A small image classifier, trained from scratch: norm layernorm, trained on histories of elementary cellular automata, time running down.
Rows from block 2 of a small image classifier, named by matrix and row number. Rows with one number belong to one neuron. Each number is 500 + 40 x the weight over its row's rms, rounded and kept within 0 to 999. All counts start at 0. Numbers have three digits each.
After each neuron's rows are labels from the 100 images, of 14976, where the neuron reaches its highest value: "responds to" is what is common among them; "patch colour" is the nearest of a few named colours to the mean colour under the peak. Only what is clearly more common there than usual is listed. The data: histories of elementary cellular automata, time running down. In brackets: how many of the 100.
# fc1: MLP up (model.blocks.2.mlp.fc1.weight, 576x192), inputs 0-63
# fc2: MLP down (model.blocks.2.mlp.fc2.weight, 192x576, transposed), outputs 0-63

fc1.293:518433539566512489479514537519519500380471496510481474521535519450537503550457538507585479473456485428544545537476573597509524543455549504503474460469583557524523556564485496597520519559452528
fc2.293:457511485518546481560447547531537454495423510502532496542402490512526467478564401481555483516457567505483538456473450450467551515524487484440509469563566479583493529484493489500581493471482526
responds to: 100 turns on (99); large cells (97)
patch colour: black (55)

fc1.116:591506454569536565480529474449426480437476528517489496476504539473505504555499497542566495521405479505469549546517524509485541545455472469447499494520511469553496471593491569545505549561467434
fc2.116:464510507561533445520464509596468479449504551464526465564525416539513444480561471397501541530534563515507508463493475574478508495557549466574484476520468513529534516448501414411519482402494510
responds to: 001 turns on (90)
patch colour: black (42)

fc1.383:544566560482446514435491514570474440507508487444515562505541554462541523498515457439474570491492513443539465531494518470509448449521505454528562469551502460506528409460463550489523483541436505
fc2.383:524441510513489441479561564517479516499518464488564533509462431580411451423443471459515527626515523497564493500487458580501507513463426507518502473537517450488515514470580406506453427490463512
responds to: 100 turns on (98); large cells (92)
patch colour: black (47)

fc1.512:512461464563507538434526458484478428579522435501478456520495420565493496543523404416541462522549503535545503586468486471488471563430470429497517487535581472529443477478483493463499552533430508
fc2.512:455460507495488507512560564478414586551519544499483522481506510431513454494504471591483610517475491444520521402452484462529503552487448488508426561453490404480471528524511454486523450492491522
responds to: 111 turns on (85)
patch colour: black (65)

fc1.530:520539532513394565508577435552475497502541473454468433539458551549484503499529467469490527492367493557542492449494494494522421548558488495526419566501485502485491473485478494457538503552503531
fc2.530:449500558548541532499478499453543466586471495519534520527500436487392492472539498545525395554508523484460472553502538554529463445460507467423454482438473534459437483441479504478459470539564513
responds to: 111 turns on (83)
patch colour: black (76)

fc1.308:498519508490541442490528541527514549487610490474455494528531535529497523502523475490505506570527499495502469482469506497543513499461529524546491440561496501505567451548471545499508475505486559
fc2.308:510444471498525506492519455524490463482476542463544496480490451530586482507507479551471515448595486504572505483449526500571475526483488599512493439500476500544476568498436452475511514559512526
responds to: large cells (76)
patch colour: black (41)

fc1.491:441579491565521522467422485485477530538521519466529502451501457478545447474431481555491498549487521530461602487506467492488489518524523503520582514480437540489571540469523555481550461437523524
fc2.491:465447545499561501490439514513538520481512483510539496566469475502546513511441503582520494476482539526543477478428432485447512525518514483437507521479507423522445481525532508472538488406516500
responds to: 111 turns on (86)
patch colour: black (36)

fc1.421:530506571561542565442540476470531432538511423462511544538544510493504467505486499478504585415539515549506527391526487462538505543438530504413504514483522497482523581454476484406514516472518529
fc2.421:515533503433487542427474460506512458511485524618460540495459503514519507515531483444459510515501537499537484496533469415447488446441517529589499499523547522529540513482526490549510514520511468
responds to: 001 turns on (94); 011 turns on (82); large cells (72)
patch colour: black (62)

fc1.292:494526504468467539454506486528526494451557578513488502532494476505461508498536584495514500528504496521496489518548454529416455519479569447548565477595453494531534537534557558558449510510447443
fc2.292:565504557504515431502465520459501531478472491479530538565463466415471413487463501536470481512496559519541533483489518488499558450411514519446490533482609496508471533553539508503449499431542478
responds to: 010 turns on (91)
patch colour: black (83)

fc1.362:540510486440513551477522563510549437530529556537406510480551562426511500541521493522511561487495567569464603534495600474483490468491467527515498416507508502536517540534526497488524531586507475
fc2.362:498440500534473388519536506588469471505582531482500494469434440478513510474490499487493509530428481456497489460543544627534514466569499484556468424504479431500527544497498504531466470508522561
responds to: sparse start (68)
patch colour: black (96)

fc1.402:482542547514591516566555450513572537481491533471541500456478582510469495485461549520457502540441594510500564475514457570489490501533555470478574533501551485470482560491454545539537530543518500
fc2.402:464516495444477498501538501494488469492490491534544437443546483501489494437462500460452562542473526465451464527401549457442478569494454548478448534448551493549484451528526469471465391505511472
responds to: 111 turns on (90); large cells (69)
patch colour: white (25)

fc1.88:496498512524466548455430483463414443542434501486496519494449486573487511481554474478548495529492609525509486509531535484482499515509530512457535453544498521515532457584496536487486510501572419
fc2.88:505515481546508419483498467504535499516488594522572520529484493505522459509571463498516535498472513495499538491435521472466522523488503534528418471478485485564459579481564470534525471473457517
responds to: 001 turns on (97)
patch colour: black (38)

fc1.434:478531524576550477498512523540515491421567462480562543515469474534568453533482542523506531535490573530497489533536418505527515475432525496499530504427453453461449540573511526503536476499560476
fc2.434:402503487464511450507415498540526477568526487495460510420481506526595534562543495550504460494516434516464447491476503482542533461523515494519512516539576528474486528567510502486518577563512484
responds to: 110 turns on (89)
patch colour: black (46)

fc1.129:393500501509486475479570538516457460585521496431495507560536542574553519494495462526534499549501446512551523470471470510460513573449464450511492509568502566500519502540599488483491480405553527
fc2.129:558549499481521510540540495457503463529447454458505495500506445527536494516498502539567532481487535476449474561435508480546474486514531505452466530502503477550517503478485527416467495601497535
responds to: 110 turns on (84)
patch colour: black (73)

fc1.94:528516516457461474513485560481551477535500590556435453491509472514490449521486542531483506526499612600461551505508529461476551534501497500520455490521506556453491521512520490474558521535574509
fc2.94:477467519517470403593520527585472490512504525519450534490481468450538477510505480524542512572484481429535438473498566595545529459525491452484442433531490405482574515471498517551446502510527562
responds to: large cells (70)
patch colour: black (94)

fc1.276:476550557466575450498554469537467464542527496552501492541524479525508480444430454569475520543526567462500496449618510569561533525464502476551500478577545576558526506518495580510517473587540524
fc2.276:483444489476515483521478544466520377515543447572535519506528473490534536484493487488503557596482514491456554521490491429476539522476537473403504511493505454498506441394549508477519469511557513
responds to: 111 turns on (98); 110 turns on (96); 011 turns on (95); large cells (83)
patch colour: white (28)

fc1.7:486493530414483548452534559550544418583544535549452531499561516502537471522459517573496553458460526537441553542545514480497527423440510561498488479489519465539498521523516469496536516526465513
fc2.7:516507502495455363542516493546473460500554523500526523510437452505494517481465523479496511579447489451510508497518517617566510419549493476544468468498478462511529556485473490523450487525520559
responds to: 100 turns on (90); large cells (70)
patch colour: black (67)

fc1.228:507474573615466525497434523510498447489488551456495548504491496427512518508494447511574493535479575492485559586482542509468494445553551491432480478511462508508420536514563490506561427533488493
fc2.228:478467503519470473518478523602501488491503541479455532473495469507488505493469399508510490470488480499488489403561516613529466458526464427545473489452493435518529535486484496497537456423496456
responds to: large cells (100); 100 turns on (98)
patch colour: black (39)

fc1.279:506479521556543616532548459520525522442529517522518513521495461486497538505439439481547482576499502560478528409479469500534525490510469489581542519525514427486509478500506470501489498493488525
fc2.279:549418492499483469514533580484497550554455541508520440466525539486472523511628500451515516569522484473458462487515434491502533529477542504515445451509463541558490492534461509468528514480621592
responds to: 101 turns on (99)
patch colour: black (41)

fc1.208:464495533490559508542507617501491480548488519509537475501548514551458489516442540598451479481539441513523436595504500541441499474486526551490491556508486573462513500490503451488467530512561517
fc2.208:431453539546536428524538501493500532560535481463506519536502503425458518522451466531484556515438495408495507447445482488477492528529398455558541501510538453476510519451462497515476545477492509
responds to: 111 turns on (79)
patch colour: black (47)

fc1.385:536519490491506495486540498501546476491552493506448487552477495493538419511549568529500492444576524536453524477541410534546460534528454558458472493537509471544562514522443548509466503558534545
fc2.385:472509493531450486545521516539482517510460461514486529526514505491505413626503509505493455493473565440544497470493476426507494409509473435514525514479539455520563454486537523584474521470524489
responds to: 010 turns on (100)
patch colour: black (79)

fc1.431:468535517468449487516555486512499468519488558509482472568502515470525460461474466531474487551574555608504521439460583504493510519453563518508493476531472563465512464535526482500500463485561537
fc2.431:508544485476470444560527507509483483471475468517488515494443472476583476522476535559624537520507497458529428472513575526589518414517461404484424493528534402518526536537448547542471496454489540
responds to: 100 turns on (97); large cells (94); 110 turns on (89)
patch colour: black (53)

fc1.126:536506517420505487552518567431508489489461542530443518507577609460501479505549534509498575444473560525530605486475508448433505462493452489585523456460444471510460498495483523509534486589528506
fc2.126:521387521543461413502535489569520475557501477488524515476500426457528513433493454473446556521475480428421493525518526600523436481490497540556541524501487481429524537477523532541490466473548548
responds to: large cells (68)
patch colour: black (100)

fc1.255:556532542481489482462459487487592509540529438468429464526568514447521521438522542499530483526538536535500539534427581525504505540512559478466490521442515518516466548442564473577522517518451498
fc2.255:477532550450551444445464508543519450528341490533486448457437472473554512555492476486451515495495522469520473498491525434502503448521500509567476553530511485490461542510527544531450501508538503
responds to: large cells (100); 001 turns on (100)
patch colour: black (38)

fc1.498:571561480538536516465521512406424450515480512536475553513538564408525456550496506524541571494420532550497567470586530471476500450484464506484517482467513525601520448604504533504511500509469485
fc2.498:461446494538465431470504536610536492454589563497493502542450394525528414470501516445473513535506556484469501460520484570488501489575514464565464466542468424468528537477491462501503406421501546
responds to: 001 turns on (99)
patch colour: black (62)

fc1.285:499563514534546581456563558439496445508518542479497437560448532574550469508461589554471487465471423557508519532467580531486522623477570427561527577547474424522530478531498471441494547516503457
fc2.285:487443613471504509512543536477505503536449464490487478489542450474544461530516513494454443522493379516521474470453500546511471516490509462580500544454551560531515465489544482473476569413495475
responds to: 101 turns on (98)
patch colour: black (36)

fc1.60:411546546475545458467519509525527491523527497581514496596547542513504504525492520499426506506450588473482525429530514556539529445546458523500486497563541574493506492518473559549468474547514515
fc2.60:471470494532472475558565484486532413478520494542522500443539476464481531465417483511533464552477537425499517470473469483440542576507525475401404533497541501542499500495499483466503453482550549
responds to: 111 turns on (99); 011 turns on (98); 110 turns on (92); 101 turns on (80)
patch colour: white (37)

fc1.458:486557555500475460474567514549466518567520466490387551497466507525468548459488458494479506469430451479470499479538538565516526540503533450544466502504496485542535444503517411516525447481574520
fc2.458:495538564491487486521484483520524558498468369494564530503546459545501424535483522582513536480520465544515498502508408480520423477501512560458480468519518538555512490459535525419481525509447501
responds to: large cells (89); 010 turns on (81)
patch colour: black (49)

fc1.411:530440514530555530477528465526446469462537536492545519472522492592532531514445543586463447514549440539563562543458547566528570516531514481477521496485524437517570479511484486551511568563413543
fc2.411:504522470511528492541498505443478432522470488484492545540546485453424530435446432486504469554532399426509493514493450513523550521553488514436423476461532526535519479502458514464523504511587490
responds to: 101 turns on (95); large cells (68)
patch colour: black (45)

fc1.315:474418461548536541526505444522500513493557520515518487494494525479474467440490417423529545547485501571497518452516531508493489526507455433493529525529494525460463569418589470535473516491570502
fc2.315:545503567500524455529546471460453493579389479456469511471533521511479557527501510506486457533491444538544436516557453477611537460541533452534466463447517487515501467463487506457436532522515448
responds to: 101 turns on (100)
patch colour: black (58)

fc1.18:586531482531514565518579547444434510457550451472542496533534456602589519517500539532553492489543472515529466491465471485514440589540522514535558554550478506539540416564500500502527500531470491
fc2.18:556409486441579438513561489477524458569470511469459466442484519448482490526524436474453478486509441481522455507536444553538554487519492466530453510492528532527483528504450519562437609486456484
responds to: 101 turns on (100)
patch colour: black (37)

fc1.390:522491554481487551485512490514503490577525535500500552474441477565534439459476517565441510528574459573474504552487453503535525520554486557466501530487496577482506503525527453481528525556522563
fc2.390:507543453565529463528540540467465534496605521488537545545495497513406521475502462466507447529505495405510483500440510508477499483466479466534467520479492466414491534503464555502461488575605497
responds to: dense start (76)
patch colour: black (58)

fc1.244:535558499480471518508555511547500506482487549495528519618480488580535416524510593547441474618482499490548529565543498482598486473527408441465455483519524482459520550494501507433511516473499498
fc2.244:523536499442438442559451606529492499521474460577494522500516534482477557485475484501471508566487535430526484535519552532511481516444414485460506469477522436470466495499533437413427480523483525
responds to: dense start (86)
patch colour: black (86)

fc1.63:484510488446475517498469537548554461518546519525508453521430500531533471547506516468535518482489529557532454558577493459439478537533489531529572455538463502497560447555526558470473497482553534
fc2.63:507439523515462439535512505425482436509422517467580570493540471489474500540500439525507485471447579500516540505497504560462494494487526536442473532504527445479463440525484501505515502488525478
responds to: 010 turns on (96)
patch colour: black (45)

fc1.497:468586500471571483488562518472554498548463474523487466508433532552485500515474468518496552458549554502525546443481521484457455476477486538557466509534458516566559512525568525524494497573496549
fc2.497:541451503523416416481416513513492349549511475507558446513509543467531476559486449495510518506406498465556507485471496507497471465481544493430454495465527478471491514536470568501499482479556453
responds to: 010 turns on (99)
patch colour: black (78)

fc1.226:584488506511567548523529436490534459548545615508483527516473497458454525496468479445459504489495496527558491549514482571512496529524527454463463443469513515472501538453511527498502469536445546
fc2.226:430460466495543462493486469453523397485556527544545535478448455512495537479529463445475588511477537473476525516477472515482553514452483436459484455420529472532493492377504548522522482432567493
responds to: 111 turns on (98); 110 turns on (98); 100 turns on (82); large cells (80)
patch colour: white (30)

fc1.217:552412516504437517496539523579564462526523520517475445531531490499569542533520538491548514495546552551522541488550504523579433507538468518471470473422499430547512522530504519469520554528559540
fc2.217:460497448548458464476514520430492516525550475463552521494571534554517466542534536575512514468516498467537462477487541448473478489534463499466509461479500455549520533445519523518548566493554482
responds to: 011 turns on (83); 010 turns on (81)
patch colour: black (36)

fc1.369:544488499481537498445544450464479586489507484551486411499462572485531446495541511509495485475476551597492477481504487527473480531516525532565455477506530478487584475510449521537502444566495475
fc2.369:475489525402520473530427508497503394520458478464469486513465443508431489536503512494516538426513408470514500440459502515473445487494558527532470491510548437481446562495434516560528502481509554
responds to: 010 turns on (100)
patch colour: black (87)

fc1.143:385486575561498443498473564470496513500507599521494488494550509511519554565496489474542495496560472491508502494500531514526441471460502452499516541510560503499551492501548437531453461435570556
fc2.143:582516489435480467551504492542468393509485445519577500496499496513529535548438494514530476455466471530469543477510520526497547538509444469491479565473564525571509541519451507521485469490513441
responds to: large cells (79)
patch colour: black (47)

fc1.381:526530511543536470538494469524529419485574453529473451510560469530541500518566491540455474514459439524535482567466554547559536561514535507501543552536623529516494514547526544512444596502503486
fc2.381:441524516464476488490528591461495563543515598526516529484469519489526473487532530520533494488455497500483533497538509506447468475491507482535444435479438549471485483515488459528549485526494533
responds to: 110 turns on (94)
patch colour: black (63)

fc1.175:526475507485485559524537556516436486479471513560492480535443448543539451551474545519524452489537466500520432452461549507559493540495530498510532484568466446469502459531538491487485514526483518
fc2.175:509466491474502520551540470426554492446497474417493503475525521472512526467479484429519618473539417500506520504502472490533478574509447559516541523504502535485506454462500433489530502550450437
responds to: 101 turns on (89)
patch colour: black (36)